Weights of a small spectrogram diffusion model: arch uvit.
Rows from block 4, named by matrix and row number. Rows with one number belong to one neuron. Each number is 500 + 40 x the weight over its row's rms, rounded and kept within 0 to 999. All counts start at 0. Numbers have three digits each. After the name is the row's rms in percent of the matrix's.
# fc1: MLP up (model.blocks.4.mlp.fc1.weight, 576x192), inputs 0-63
# fc2: MLP down (model.blocks.4.mlp.fc2.weight, 192x576, transposed), outputs 0-63
fc1.25 097:466490525448480513476516502567492464511547491520482502520487521516405467529571479444359516482472528457513468475484550477483460427550546514456514540496525540506568503591532527501476530557419520
fc2.25 136:466517432512468451447505532540500521458369440478518526545491521538475484517493491507489510478485458492513479547481508477524454419436475429448481491518521511548427515461543538488467486507439512
fc1.26 100:393521499528511519517446443507405480508559528464507489477531568540435477455514508489477475577551543575568435438555412485494531529489497476522548543514474468378463521487548523474503455543504518
fc2.26 102:530525507452466494530477562451548471461501495533496422534480509505498509509484518433526595510498539480501522487497533489466566479535520512519456447540590517493476471508531509544479530452504495
fc1.27 100:491485461534534535513450486528497503540492493431504588510453483444515493442521567442471554444469506535501479496481515529574553527458524455495366484498463540467561476473468441467442513481526459
fc2.27 095:603491518539454510459500522482571477539511523478451492462456430451502405540462455525547502595482497474500459504493531511508507501538478534494462566483514533533430414548524482540545577470467452
fc1.28 088:466481492517450498560496541568492476590514471489543496529456532474473457516456449506494584513503457481556494453563568562545457477449512496487475517462491565443516471538552509555486526504501505
fc2.28 083:536411544462495479501465433587485474489462444493548444483424526436481488485502537520524533427451559478516476479520491552521475528515456483513444496467455515479529497534525414568546552460569527
fc1.29 103:508466472485498527460446503571448583481554496478531520493485442460461525497554515554453490507432471476524455508463511443491496471472532546411475477492498513526551508559516430533541546497476489
fc2.29 101:528484527511378460491526534514483502502450481519572504530493474528458562466489532580499580482491497446450443540458475500547488462520372551418541501497542509490478538505577499566513441556500466
fc1.30 137:408518533466493531517489520493475515570505544487531535495543570517487498517513556511481551497525454517505501479495523478473555523484561527510429517473423548455525455563435550495522492490457490
fc2.30 168:522473540509505530512521483535494470484534543477516535506506515559514530526520524532486517446512437545463515586473571572463482496516519512517486535546501527494499505565459515460535502567424512
fc1.31 118:491491544511484526563550490551438441487567484517575557502407468502469507460593559443459495503530486463488451485438468528552605472507526466398504536464553515513555440487538568515532479481500461
fc2.31 120:488522574464438470525544492523441505556514478541533484527540468558439448513577532499558476535504537469569499603440465578583487496467573519510508458533536476485519512453478541497509491416483466
fc1.32 084:510459449536506520484502436559521470535532545516553517541499483471503457553461498471464466500497520536515502467450482507513471397574554438502530442501518535534525496563506526455529538559486484
fc2.32 084:498488481514469392550470520485489590562491389496502538428490521479472514512609456507487507516529544506460491503524578455555485539441451570536473553484504473431531535493496521551535499530587436
fc1.33 089:498508599491477512556566490455465495460490523459540520485484505529505525575528492543470515442479501452480439496493485463514525510448489504504448503506566428541498434548473561563515533505500476
fc2.33 084:509523495494525504475480515476539563514479457535481507588525424474451487397436528443499511512574524520529492544517498493488491492482582472532547521454501523444496537384528449461441454492481515
fc1.34 132:420507473489462483520496500492542566493477443460542548566502482478512561432520485555484474490522492502501470504554579617539486513529523471455405479462510557457475516530548501563460493543504497
fc2.34 117:583523527529492504493522482567487440535507535525483523458494555525469451534510501475499546485456544515523505516433430375521536419480508560513505553498519461539550509531491534436492432520473506
fc1.35 101:500543516535506524488438514533503528458541451482510488511515560483472524467516454497513569496551562555527543517534502511490516489503489524486526494561538504463522442501505534544419472475517535
fc2.35 083:470484567483579484478551479515543473470518390586481506493501466438489428552444469518542501434567475566541545428508513519498452459512477471475505520508476501468527546498476451453541510474514577
fc1.36 092:465533493479527530388529462508511479514596493494477478465513552483440466482491456469393515404488592514480498481480486464496569533538500454568476543436485485477547417522516516516453534476419446
fc2.36 090:530461534570492449551471526490501467559434451511568548510486459544542570478483508500529558493504407534459466546550569510488483482484508441451467433557549573536474558521476476529545485492592502
fc1.37 099:498441512422481453502410528500502553558528520536497519536562524442442479503476526556496479480594491524522521459512564476461568472437450522490486509449536495480532476519444525545565535504483445
fc2.37 097:479519474483427448541547519523489425496507483555535549562459370506516469528489497525542533466552476459461516514499462525449551486478442526526531553452517509502475440572443461525527396517450443
fc1.38 130:481521547532497544445465524494513548494531577475482472480493524558556471519493466517472510506552542488500500485501508469486491595573544527461537492498510457529518471496520472560476534486468517
fc2.38 118:513483558498507469537522515579507551540504556481522518481460524542502563475521542478501516559549521575525504532501503503430428535558549497457510555463524474504464525568500481539523524427444559
fc1.39 098:496455563478474504532529513522491463587502477508441462486443466465416486529491542423508518530516439511518486414489477450472559536492517521492524462572456546462561424523494500491500522488586558
fc2.39 107:456523442535521464560515440442447541440446510512485526495527502549437540516499437504530481498462496454549457560518506471474490555459507500475522510520514452507564548504469496433493428532436478
fc1.40 073:454541502474482481565520551485472504526462510501519422528524499520475438548500516549526482578470453488489464406481504531512526443464485515504669433508464466586483525498498554533475487575499497
fc2.40 068:520460474527517462507514469528573427489556478453495470506502525451479541486582488464485548397533555434429498562502505466501476498527504517476513555427408572484567441497473438457474501461473462
fc1.41 125:536515518533389525508472541510476517521466456524530480475501529478507554540516534528434533602483521509571529460433503506530507511485588534482466467509479603535503464503514544540475466527571509
fc2.41 123:508502483456465489491468536457475524466543528473510425490431511473460475559520510571488464574475508481556485513440511451503579568455545524515525489540533519544451513512441451469493448477514433
fc1.42 108:497490526457513497527539523462476542514479488489540454477480458509557522465491559524464507474481481456459515474491488563435469565585465512488493503533532516637514483437520467547451542488451563
fc2.42 108:453417516445517462475427494517550516507473459445569506465503548528496524535515447488470467504501491557492519494484451489519578588508479542483551495469494543425520515495553555510420454494513490
fc1.43 091:477541502521479525489498535509515453545510427544530509497510436471498541452504495450481535502424583505532539417499511551494541557532500483479491405475506525475531458486544529487520431472415515
fc2.43 103:486503456444466501518466451534507573526515567484501506535494476444526507534569500486430449458547420518493482518511493474482462454493400482488562535494486535577515604545443504546488548514529539
fc1.44 090:523520529470519539396462531513560528487511516500430454395530474493484523489476516508478488599511536524517510489546477514525553592571514521535521528549440550400512395555470480496480487523480542
fc2.44 077:459478540506515492485535472530513479498492483558487501472437485479534507503413458514566496549593512516511543491547417477514508513496500529481522550527458495473559555523532454485535525514497548
fc1.45 139:464614442539529527459570512545470506485476535448536548412490461484516518449511507553476493550443495547505521473480508449571523524480506458446441552447580495490524510440464460532470496415472532
fc2.45 150:493459521511522544498405467457556518542507482556458519552506558530498516509530497438551537436554517500476490522496453540442457434553557550496497488480462516493453511550498468480548500525509476
fc1.46 086:463576503476439613496523545567467487526512517517460454517498520501434513539470508494489495451446500520520548477448498525511517521446462557529496508526498477527493475504503559565479483463497483
fc2.46 098:424490481512559538538513477511541492489535505464450524554470516468457504501554502460494530546504438538525463482585519491452540505535574423520475425439513563558525485532377470471512571455533513
fc1.47 098:448491550488486517435524495530520493417454497429471465458536531552478512489536592521487535586472487465526456480438478574583510513509472565430532474493513492475481422523588511499520543456449514
fc2.47 086:485450510484510491480460471555505452512548508582508517466474454460496505541463446455532503526590533455508585506529497497466465494467537480499513540527460523463585580587520441472489530544526497
fc1.48 069:446507512487493532551433509500458541564502491470456552467424514449482469519504517460379523494439556490528497457528502505571548493582527487488475486472564533489549449525456519561496514565514527
fc2.48 058:472499516542510456551494535459487537468470496415417430521447508479486438495501494445539537481487500486473435591516555506489513486590511478512563462487497517521469445471473502540500518506515422
fc1.49 094:528490530444522587490498542510560503488549478520492498497442465483524514593456476459449481498500491451447535503431501470505504420573515505510499528472527521580520460524498551556532510572497561
fc2.49 089:542542457519515542569439536442600569531543490492484523527528540511445473561493482493567541529461547422477492593542451532519495469517507523486474516492500532429480460521447494465535509506456478
fc1.50 106:583486462507528516483539535496444529510476490513464592510438530448484437526551585521459573571483454481492437511477512480479585539510497496417502473543495515502545396509484508477484470512423463
fc2.50 087:470502525494473506498424492532559499490543541512522435506535526506506562477420448489496439499544538494498523539529580510435482497529495532561498516440463477505460549553502545469528511546558534
fc1.51 145:495498526475461499510542507541556536530534468462549517442480404509445513536568425425495546480451521474492528502415534507540448514479539540465409510448563523498522498551484477501525549461530559
fc2.51 119:492544534513549482539471525426479447510461521533434474561497564497574509498452606552534487544512543492479498522618468503459544470499488492499515496541517512489484467486489544547474452537481483
fc1.52 090:513453552516486489550466497546505509494488485529528512530478530448550525490513579431499507515524519488465530501439519560474502531427505484474497460499465557528535479627419499560560533481476473
fc2.52 091:491560528518526490494453565540502468473489463570411471438487440528466464481487532479470527575509481565500516495510455452560469498553533557465510558527552509527455520476478487509520478512532587
fc1.53 103:586492478546531551484471551446521546523484462518497537491506582494558541443466553540519575535445478495526501459522526488515527556543499528495419525504411569553534457540478554428506421535489493
fc2.53 098:446542521538477465504566504580506438557477468517540492499506414595443549506586531477450493477523532529522518560465510575509454509562505514479495557500495438533509442484514455488531512527534517
fc1.54 112:476455514532479569458570559472482453529480519484527531528507484545500515486456518504504542487391504449471478475501468474544516462543543475452438462528458513489544541465621548490422475473553499
fc2.54 093:494543502516473489537448525537489498493545486501553477530494482441511481533504471528536471501533446510571537492470482486401543556580513591506587457483489459511461479558421509491531464526488418
fc1.55 111:467463579467571524501435497535460515525474527564482552552484426449512463491557504535444522520403499451434510464504425478490560501560479474493455560495546523530607509465444475551532501500460509
fc2.55 150:521540494539441462557500483479498444473580428510550510497491523505542450497492459464541532483519446527570532529517506546487521446496518578489550450493487491504432485524583542551461487645519511
fc1.56 088:509520510560496517446458485550501490507441534529534517503492501490529486504492417477470453420456487513501501487509524447523461554492499498495475490455465492539578508508489472474515425562418539
fc2.56 086:537446479490500445528544454487510572507431539519436489497569560468489493508548605498605553513528487457575487516498528492492426523471461529426501416550499481497473541442514492532448538472487464
fc1.57 116:521501579431501530518411484535482465539506403537457565546488461478499507574536464492474535497494561498474540470494529503495533448449469492493448514515534492511589507496409510532558463498473431
fc2.57 107:500457541530421431516453518455507436498499471500516504482500550457522502482514505492512448500529452591513516495510597519461507491499556567520524509512543472491482485511463495548512509551517469
fc1.58 109:489505526511479515507494507472533465575528472518425488494510456457489437482460461515494527525446527498541543444483516476588559474476508446492540502501447545553583546563520475492446436554530472
fc2.58 128:501416473442521485508452491523422519513454552454548561500522589515521531524595532533393493504489536488458491483499502479489483514495483543568461453469528479545453428446479554483546577496484545
fc1.59 083:516468536497483458528476453475518489522482540559515509512452481491511515444510508522416551526413452483474483449562421487467496534551549444514494451458476555434495474485541526522512489541511497
fc2.59 082:495452539483505479532512496537463462512470574537513502502443482461477514521464499478521493472500545488426561539439458517510413547514503416512507474498512565522507500578462506443505476467520557
fc1.60 079:468536473476515541431473504542511481563583531446485530505497504579456457503471481471480570477406599523480550426568488479449543380538555456495484474481517510456583497441533531500363487474541435
fc2.60 080:433573595455521505486532518463558496442472501478456495471502480465522549502448522540550556544462483479522495534497524504491492485468579468472467512436557504484491521486540534491399534491486509
fc1.61 104:454508501549477529477518558552501504513517476514506504468513504424463577465497559470483530523538516493562553490427482503506488513519486501463513494509502571533529491563428507484429493501477582
fc2.61 104:547463524484576503489532507482464399477455492525467527494514505515505503507469469535465508584505553462458487515575427474463540425518497568574475462449538486575477418522490567536486487481576503
fc1.62 088:550432585508459528511519502541465510594472499512503485448495490450436425496543580435493531555499568440593502438449476409475488510515514556455552502492497517495524461523527522511505495516542496
fc2.62 099:432515458565502493476523519496478567509441466501522524528466435535471540454519455573491488579443473531486448564546570516512467508528515419454521498481514514498562458481422469458559484495454470
fc1.63 111:496427490443537503497482504491547521455529395515425575527477436500427507447526547466484484520476521503477447429576468463471489476587508518554530471446509545578542463465557538467560440479515534
fc2.63 103:476463453469532499553462461496504470536581433561467492489521515473441526519503537447518547472454533501554455524521436460542494498505534449602460543507562528461540514443478566468513526476459476
fc1.64 083:498418490518455506613498540529447446540425534458515446469472512502498565511502534528510545544428460516478551461471549446528471473449493468479533461442456530495525528518457508522512484497597450
fc2.64 086:506491528586552488459460443454553586455479505531527442527416500558510399506506540491427458457503502483547462529517468542534429532517435547522494547521528534496478512433506489454467532508505565
fc1.65 086:457545520435502528403571474546511500514520461512436474499502484438513482484465488530465469472500568508525534462523470527566523430506520471473508479493524517493535489505540512538456541527529506
fc2.65 086:523512489518488497495534534540499486441497612505565474506502480498509438523543546518461560470555487476447515545495569521475476562494519592537452502516542520548458480540492540444487508581466464
fc1.66 089:522545501483513497519567511521485505567582496535458517513475492502464496460528522491483558486487538521519513465393468505514537460527516448431411535494482497521503425462448507496466566505503451
fc2.66 107:533481479538519485524464477470464483499517512424477546496555541436441458495491530550486433519484456453476488534437506496473455487498579512505470471453444496522420581556482515537529575534545507
fc1.67 086:481573465494546489560476518467473485482467433500485438526521485437440600478516474561484546597601515517493502493482476501420541529556458509559641476475400543499505502514386519483466485514482533
fc2.67 076:505562449506452438423538552506521458391518471538483457494460454464534412523449532499581529581481521551520604500536442524498512513488486489465558516500473463514518550497484465503463496497476510
fc1.68 087:499503463491509498507509529508437536528492499485547529516517502561481530528488505493507535506462533517404478516415492571521479562519543488502397564551511490420495426468446476567555492517539518
fc2.68 088:474461497470499519509487479550495460498503507547479496505459534483552475541536538523528475558481501474545537477510490386450500444451423491497486494432496537550455520515516505543487525492490484
fc1.69 103:506502474513411552485493500504549535483529434552467550548409499479517476514508457539496457558471540504477510502447512502433520474525510458475436540472477478459592557510412541580541508514506467
fc2.69 101:541484476492500488443451499468388450513502541482493434470522545459513450532479511484500554488439529471501567598454401491539487536529502546472564491535500478511402502553550483523449435494557516
fc1.70 107:566525550458517526536472508460458534559433482510540533479480554509517504498565549491486583525519490475502515476534442488448495493543513579532478565468492518440496412484506583502532530510551463
fc2.70 094:385499492501467481516472453440525499482552539470516468534494477487566524460436528569528489502522521512501492495496554581499463547490511436417450538477500457545506526496457495531523472482453492
fc1.71 106:467483469463546622448468507489545525541515484517536518519530546510513501512456502477470580427416539489510568449500503485522509505568559524438514436489545530511576471495514505504487486470421525
fc2.71 108:523492539456581455567499560478406437520506475550551417561502488577491480506455449512580561450520560522477517479544621502427511494505581562483494493545564509491482496534528507473485523446530487
fc1.72 116:538545562549519577468515511488509556519483523454466509485461501499502526534498496498469518488519515502511509475465423512530522547527540549453468539483509453587545506483474513516486523479462519
fc2.72 103:461408435486504510520528497440431431463487495518446432497505515353505508555522512513464572493444523495436502491474529427513506445501465498572501443422505559509562465471448548515458509556562413
fc1.73 099:514504510430524493560485495464494511527495471474511555564476548462511565465573501504463581527522473471424465505555457508461508497542487518560451544471447520536528451529458576478528527496476509
fc2.73 089:529540518543473508461449512499473550481539467541507462460484504494466458488489548505518528538483505529559571526457469501531574608519536535488567518551514540504501539474466475503528473519533520
fc1.74 090:466479469511493530565513520506551474473482486566533618470518439439507588441470551478458485512522474547548568487494457525541531490421545515485501521575459580486458539533465483502488473521566649
fc2.74 104:502478494474498445503490528486445530446484463420494468543481513548497459529535465573500498488511497457409487538487534469461524483476404553519498463503533456608449478503493508527484474457494465
fc1.75 104:468515539473607514497479514582495478481519585450456528471500436450460462526465451550497491576482518514486478484475456499502530468532422428487526541491533472528567482503473409492504506472469538
fc2.75 096:525532445504441471546518512449525455484553397492510492511467536497498502508535453464482525457579469565479488585493496483570453471536570514498529476486456463469442470518531585518420470562504522
fc1.76 120:442497493471505554528421483506452507537601511462532490489495514463418500459516534495489569505505537490554551496544514486539575531492557533534476488531558508440526514547503503490427479500495472
fc2.76 109:573458482515480431502595503516469467519411487497429513503468524464482481518490503534519464496456436471490493447475416478502474450498456447473540516507414498571501516525503454537562517467525470
fc1.77 089:437391506509440527518476435460539505487510431488503536494529508458515474545553473487480466573438512471547520434567504536522521463559462495506526469525487481470527494576538496467516463575557528
fc2.77 091:494474521546452481433500510530505483505481542524518540492453516470490463464529499466493495506517552495422502517480486467619448468502533502556480571421500495490504473492500481535494516482512425
fc1.78 076:471501481483506567430507548474457513542499488505557600478511500470467557509551489526479520546516509565551497485467514536524523543525533440485287511496566518492506568499528512495489465502445484
fc2.78 076:483466517519530508481471464493524439516505473587541586469493493504552487553490540499564451554497497469536550531579540456527472469466468527514448479539520443497490561529493456464477511536468535
fc1.79 077:532539468458536482507502466550584532489584562503410518482488519453477491508564511482487486491481505561533432473524452542522517446531564457538476509524473532496502449544480576540535516542487500
fc2.79 070:476518500481488487437540545453413545466487437527524453507431466529457493453457464526509488521567508425460509562501470477494497560547491518506528499486497497487510503532495479524517486468564519
fc1.80 097:472484420472510503537531524527486481505568478509549545497409485559473465558513464491491469533518495490488509518454519534560569536496557532416444531471470500492499511544516536546499470542515468
fc2.80 090:506493463500522466524456488537513534431508472548525475524457493555531388479499514479520433442532480476441489575398511532523483537495414557470456511548525515546470482456494452470547460500486549
fc1.81 102:448495479498478566562496505538498552561524520454421520443425449501494492525482567532499530520504550468492470469489510486579463503512498511536492498500505518476526482483479549474570470443555465
fc2.81 100:530520459562565502517464500572502500481490561474472535447487543462577500538582624567480546455525544488453446449525443489504495499455454468444508503534504518505531533482500494465519490427420488
fc1.82 087:544494500488496502520463514550473524585469516562536540487492538479467530431445608483463555525508476539489581509512502510433517495477536529452523550484471570467491554554552493583488454484489504
fc2.82 090:488528494454533516488437526525469536485543575410530483491507642471512517489492449484524508541497494545514493471480487534455546527473481491527493407542530457519494475501513581506485486453511528
fc1.83 085:583413476470492477521491500455520530510460411511502591484455518437510545434593474523504557493551501435482443482475516529529494484534509492459422502507517543551540489516482416519523522473482521
fc2.83 088:476595567498524531519562483557538449521616550535507484478481521553489507551507452522476457545428535549504510516457421453503560487476474504521523513499530493555488489563476577491502475499545565
fc1.84 099:440443499535426498483518481549475483513489452431553601459516483500488528553531468472472585478481491423509473458514529450576509514505473541471435494477511528503517479526565545451455533505511445
fc2.84 094:478489520468529532469509406461485555491497502526536502506521494556539477584485476495499474367498545553480489493416574469572528531493508430521494526457462556474471536477529514532471444519478444
fc1.85 110:464524481437491582460535508541501488483537550469479528558494492524487506469498525537443544465475485458540515476501444523500433433490544478520534523528431550523529496524452481471495589546512559
fc2.85 110:489503503501551485534550458516504476567527505507495546519555511555511523557489534505508498438547479494535474535502552532527613488517548524500497532462497463501456529511458554526453536444447492
fc1.86 106:526519531480525526481470447444510525563553466495475516493513553536485560503557517485410475472499493540518534450502500444509480511514564549484445555535502529477570518495411528536517531557492558
fc2.86 141:484546414526459524480574514553509568440472494476483470490458408507470485540430502494500515471487481473497522513517414510490497538544475476465528469458448476507452459537538511466495477439555478
fc1.87 091:536492468451487488510450519471425545475413486553526556555501458458425532533442494522470542502495497506446484510469487476544483503499476473496405534495444501471536478440486502499557499493523502
fc2.87 087:505493509499530519471479511558542543460500515514545558523492542587502495481545530508531469487525495504484534560560615525480454542550488564483489536499498508497478511520466455556553542434433534
fc1.88 089:461399498514529579466551518509532495480551510495461476491462502506502502419476550443413476531485557570491566515489450476451521513557523543542518501489436484472535425497515478553497517556518525
fc2.88 099:461427519530501501453481466511468437494563474526426492438516512522477389511479501448519529453487593511505530479542544493475462454545503480528487547520466563444617525511531505457501543550473464
fc1.89 122:490551425505484577517510568523496520440555448457483589486449478523489526520475479514493584545424462459456519494448473461508570480504482489429411534464528504454507458524455513531540510514466514
fc2.89 135:533574451490529467532544492452519519528500540491534526557566459584501479530534451509548490581464430406500471559479465515564502513441490464503452530486479468536486535515490468545481557460469468
fc1.90 089:557557504484510492462548498505426470532504526514506489434450469478499509564544495502495517587483509489516483465454390430472490502530469547520549541531501482525556503485466507539572464471475595
fc2.90 086:403441458565460496551556435523559572514504426541548483537488499470517479452426430531526497479527495499481500532566529556527423483538468469459487480493466555466505456383527564410472490522555523
fc1.91 101:522490457487520501525469454475373533503488479612504543497501448527506499511462490533506512528521445469584518456510445413525533574526531551515488546528469493441516521489536493476562491481493532
fc2.91 072:511477554532483522467513532496551483578458485430500618444483464506507541487534485504452540493441545550537476529482470569525486503529524472439381503502608538508507487525498554516448509493539501
fc1.92 105:403493493605495475474443525531510497537485479478435548456491403542461516512560524422484548555500476442526469416587505479544511506520522467412483509522503479524492471530505530483487550527541494
fc2.92 110:476479470490512446491487508449552527491477446454522541481526392526483460552534499527471537511516509538496539519503472446530481516477468455507535478493466500488449556452479502477485439491552493
fc1.93 087:430517494452468555532437472526432550528583560454521490504519496523479512487493520517508541477519599504560514475582493512483563513518577522552450496482543489444500439492492539484447480455514468
fc2.93 085:424493503469549547523433423504546537494606469540572470479558518529537549499543478513514595511559528492553551562553499518511537578511480541537463493553549465465529467488460512413419452519497535
fc1.94 094:543458508534556512527468557489455470564482563515484571494554502483466463495522506528540516509477520530420469473431484498470429527491470430499326495391546457514464490436429541525507526479535529
fc2.94 085:461522541388512512474454472463495461522466507457506589488494542524481593551465510580443469510448487482501521563495502542489478446474524536513436520530577436469559553527522565502475437508479545
fc1.95 114:523473498481370560479549541443495509547519395494524543544508514544522560523466564502492541500468567530496477487521576447472523476481482498462454501505500453463537538464543554544543466478519475
fc2.95 097:525501471525562526498495472543491483497543487430415433488466452468493488539460446493532562505495540491541551489505414543461492525509436481522601462490477484550387462571527510460446439453531505
fc1.96 086:500516501474516543481509507536501462479501429461473528514543515453443652403497569469466548594523483496570513554491501493444523522588500531493474552480446555391491462488448505559560479429492607
fc2.96 088:540435530498507501528465505542505567455458435548501524531467536544483449505447554494554480510549491459526483485508436456485464516518511479540516491524489530440519555454494500427562507540445561
fc1.97 100:550529485480494516510458448509516530558522453444490500462457474557503470550517512506492523420494550534482514496442508556480444403440527531509462595513423509496507517506519505521470513460480525
fc2.97 101:564438484487492522474452557469477424533468471479539546468476503507426494526460506535529408557502545591444464565529481510493526477517537520557475534477499458477570498522508483493493486522500394
fc1.98 114:450475472466525545481517470498502483489544456528467504505426414508390512421452519482493474512578490438485415424541469517495511549526510522485569520470442546506544490533534510528529453517477507
fc2.98 108:536541523472455524543398468448480403517453546509550554499527491448508528485442443476429518506529532480474493414544420532557502495438578465503505442575568530514564446493493544451551497482552536
fc1.99 105:472483473519507525523466464572524537537533539509503527513467474483496507522598487446465483491492465492431499451473486478509500458492558564473428500535477559521543533539493484516502509496466517
fc2.99 108:583466487501489474485436533510551482452456469445514535530460492575471497461564486499545472551477506443469432516474507510519454431509537541444500535451490475505479529489562434505526508419436497
fc1.100 081:430515522465523528447534529509464487539541601512455558557515494542488418499533424472474506496525573405436523477485520564452468469491507496552487588432450478470570489506488537485461521475443527
fc2.100 098:546517512487512550480515480396424499536453511529527464438574525538532547505471536469518537479404535534539507522508484515585500492480588505414466500566487527475440552495610523529456506538572542
fc1.101 089:486495486487537532540480509478488518543495477457492434508460543465474523507465617438511519521520495485527523476562467429579448495444448435455513429534496548573563517508498508503504535491471482
fc2.101 091:504580444523590488518507512464473487538489472473534471503427573522503498556505551495428512520467510439535477497460471519516474471508442464529526557569468446589546497495540501504536438530529492
fc1.102 070:485578478488544591513429514472474514550527504455441590454470484477503533483528478502454547548460548510497510421484443526543499464537535498481349533490525557517554430509474459548494515543593505
fc2.102 056:537480512500487518514515520458495530453504551463464370513552494479523498497524488523569564479414453507436430393456516455546511529577481525474648469430455530493507435450507521525440539453548418
fc1.103 089:528473503522510501577508567556462562540480417483495491500490523483548547496535485528501480598488511482506469421503520511449501524484537478545619432510477506541500538525442563503565549556563504
fc2.103 088:516538464562510446458555547532526478518457470476503446545504448448498472453506503480487543493553519571411546445496463486465526512465474508533528540446439547534494488427482480510462468462530444
fc1.104 080:474552482547525491491464450563481471533513524492506523495523467488386463591444448499509461549491569467546481464498469458464534471476547481480490390472482514457494489547520542533443500553489520
fc2.104 083:485464525418495488512538526503512463501457524382526519493502507538525588464541518527508589453482454551557501550484524504551522527515551506464543507499572544521470431457526523530467518409477515
fc1.105 103:448552470531432581468486513538524510548472457426498464485512501503475506510500517532464555515448538575582551463488500534524539528515543475483507470488534577531525473511510531564429507531509512
fc2.105 098:495431496503546483517598414497418519513521499530521554474502478534558532476554478506550531478514478437470486548513476416544551447467532396528490473497502543507518448521573506492532529537504534
fc1.106 092:466502463528488517505481543519475501518550508453509513519459447557562527545545485541487542509465517555464544488496525502491494548505607481446476483453496523487492515455510549555487469553513443
fc2.106 096:519589502528495510522479503500534538507485461489499480499460470503441517469490522470539474519449417522542533557535479564531509471501482475570592495546502521493525496411517454479472479523475513
fc1.107 098:531505544470542658485517490515468511510492516501445541441469529523503494475523469496409475501409504510537433434441472507462460574489508537515477519483591476558473486491513506500490480525528527
fc2.107 112:488452543521460475518478501452508477514519507398576489482550468440504585485558507547549556487432483477446456490461566511495476564510484475508549516468479469494518462533457522504446535517523419
fc1.108 110:512508448418493491445581503444519496508536539527454523467554541545476487422472507501498533527501562465498491463437525486536470447493476420400435530468495527491532516507585508568453470468546508
fc2.108 090:537579573559480459518462438450468488529495495504460420481536476486537496512483482490530500577498499542611553427496463525533515575494499574459539518548472519552446526495495424498438479482560521
fc1.109 094:485509469487454565483450454578564484513494513565421516452516525480478500521534492463447495513421581544589475507475454548552499481436571457499520553597521508466542487439498459550514515546499556
fc2.109 114:568485431470496433517455528509489561477431542552539469549485475527503482543571567519472514500539467504409424555466506485470482524438472497521506412470525466507452522468535510567540496528481527
fc1.110 085:456537487458549510520536516515499583495565375487463497456486476543546467483596508534481513489496558500510492492475519542485509517446500555458592491439438442474502499470557466516494473548519552
fc2.110 082:533525441531488477502524547499497402412469515447480458529491440472481498482467495560550521528477466524455444487533554523476550487518539481495524440469465589594467468497538488460465531486480437
fc1.111 083:546408460518529513514441581515487559480547493465472455549482545505472517519525521464498530598455500478499527465523460459453491472571485507484586466496444505512518517456518509556491554538497540
fc2.111 069:522506547576503457559529427538535450518473496509454448514461493511524525518553474460568525505560496528486508500504489533477436471507502527513584536475465527527529485541504463500476521471520519
fc1.112 097:514523490467537542524474551468407487489514453570542549488466457476466576538525568549487518551484524450579500506457464436549544465491524507412425510432459516423475488425523518492510585539542547
fc2.112 089:563514569555487450502422506517528532523475456494586540461453504563511543438555471562535524537438466518543478516548544513543456445478516528510462470499532492487512527505536537517504479512438499
fc1.113 078:509521483543471514575497510539443550565505495505513486532516517506425463506508452525503505514518494520452467436446492454513562497501543462590511464477443492533580505548395592534564477498482453
fc2.113 070:590495445529501482504540471475540551463508506383500458538490469441489504498491521540557469528463538479520500574519495535492506462525565467526540535491413442463468471397460528509509598449488443
fc1.114 124:452522508521536533509453445547529522480523506430512582527495459437529519468450500487495480494484497457495489492456491436516481528433564599485437510423468532447520569558434466548498564596565493
fc2.114 126:511482444458560440560470503495512378498444526529470538508537513524475501496527495518470465435507479570480536481440448542411526520548524526502537483469500428507507510456527453546518504457474594
fc1.115 078:455539504540531566515387546515473505520547531546530471544513510470532454402418536505496501474496529585512505409526530537478525521450545482544561531482466509481506536446525561489458443517488527
fc2.115 093:482506551465492442574517499532460499543556487555506440468547441514477517539520461453527538452537489512465570491516535456452487519495506520482529524480567569494548486520454472482480474580501548
fc1.116 091:488538429496525564498521527543464511519513513556472442497508499520448460534468453501433482471533534475512495499432499528476488490506550463468501545525475565519488510486558534513524483602443533
fc2.116 091:539495472529489419511449504447499504508428494468466479487462458497489381462511491521585496503481539499479444479578540511452450495477540487532464543495550500575443524479504501481519521450531485
fc1.117 090:488471465513522544547532513496520571540475462445497532493522467561547512550456499476516476545508499431471527450549480473485494500518528557484476489459499537528523415489463524472457511481597467
fc2.117 090:504468474519520425435553422587451447459502523488583499517460472444537476480558502548425394448514493615525435441507494571547477536434512476528547529569491491541556520488499486414479528504492579
fc1.118 091:469529483394465507475493464558497516540532527552528539549572522509504465475463564518480526448534572473496384402498534512477472443459500475479478553472554493492543546479526525518549511438492490
fc2.118 080:582461519518406526529578544492494460536472463557543534459463493501462548481485554561517520506419526478539479501450511468487482452472484560461488483524507483420477528446595495546512453548531449
fc1.119 127:552518486503517499570446495536479411506543461444497514463465470429544493485523560481461532516484537415489475475553476560518562507537473449489415443473503540485531555560511441493518422529466502
fc2.119 130:504501479481536536574426470525495503461451480502532481537550533531496513538551492513492489490438542478526432532467435454469534486517457445448471448531486496538524610543525479434472447463546426
fc1.120 104:541515447433574506508501541496476460526522489479498519513523500522505499451522429459472564478518503544473558515487457497542444472586439513424497543507473591508517460511583528505459510440477510
fc2.120 094:482516495571501538538459404566504468497523414545395548513488425521497538475457441530514547537536453562526462432507518485541462469483537458486521480397441523505497561448560466487501508442474525
fc1.121 100:506502470438449533530474474543497525547559501491507513493511501459453481559492470533497493521388546541518535498465492528539515483427492438499525531560469467440567533533468533507462496572481507
fc2.121 110:444459524440530483454429452462514499463471426476546417530503486524528484507468569522490510440431415478416457445490538537477457438499498509472479430449559570485545514516482525529580499556480515
fc1.122 104:594523481542520506444533471491468487539438496431445603513517489479507477533515514490474459523454459482487472495393433520529520514512544475503461525472423501578538471523478486545546545560539467
fc2.122 090:431503501483513490522531480541523489484535510578436491433474482465461516533476494470536552455566478503533605500514505485425482493514532488443508502542484547459558590585507467441496483539473557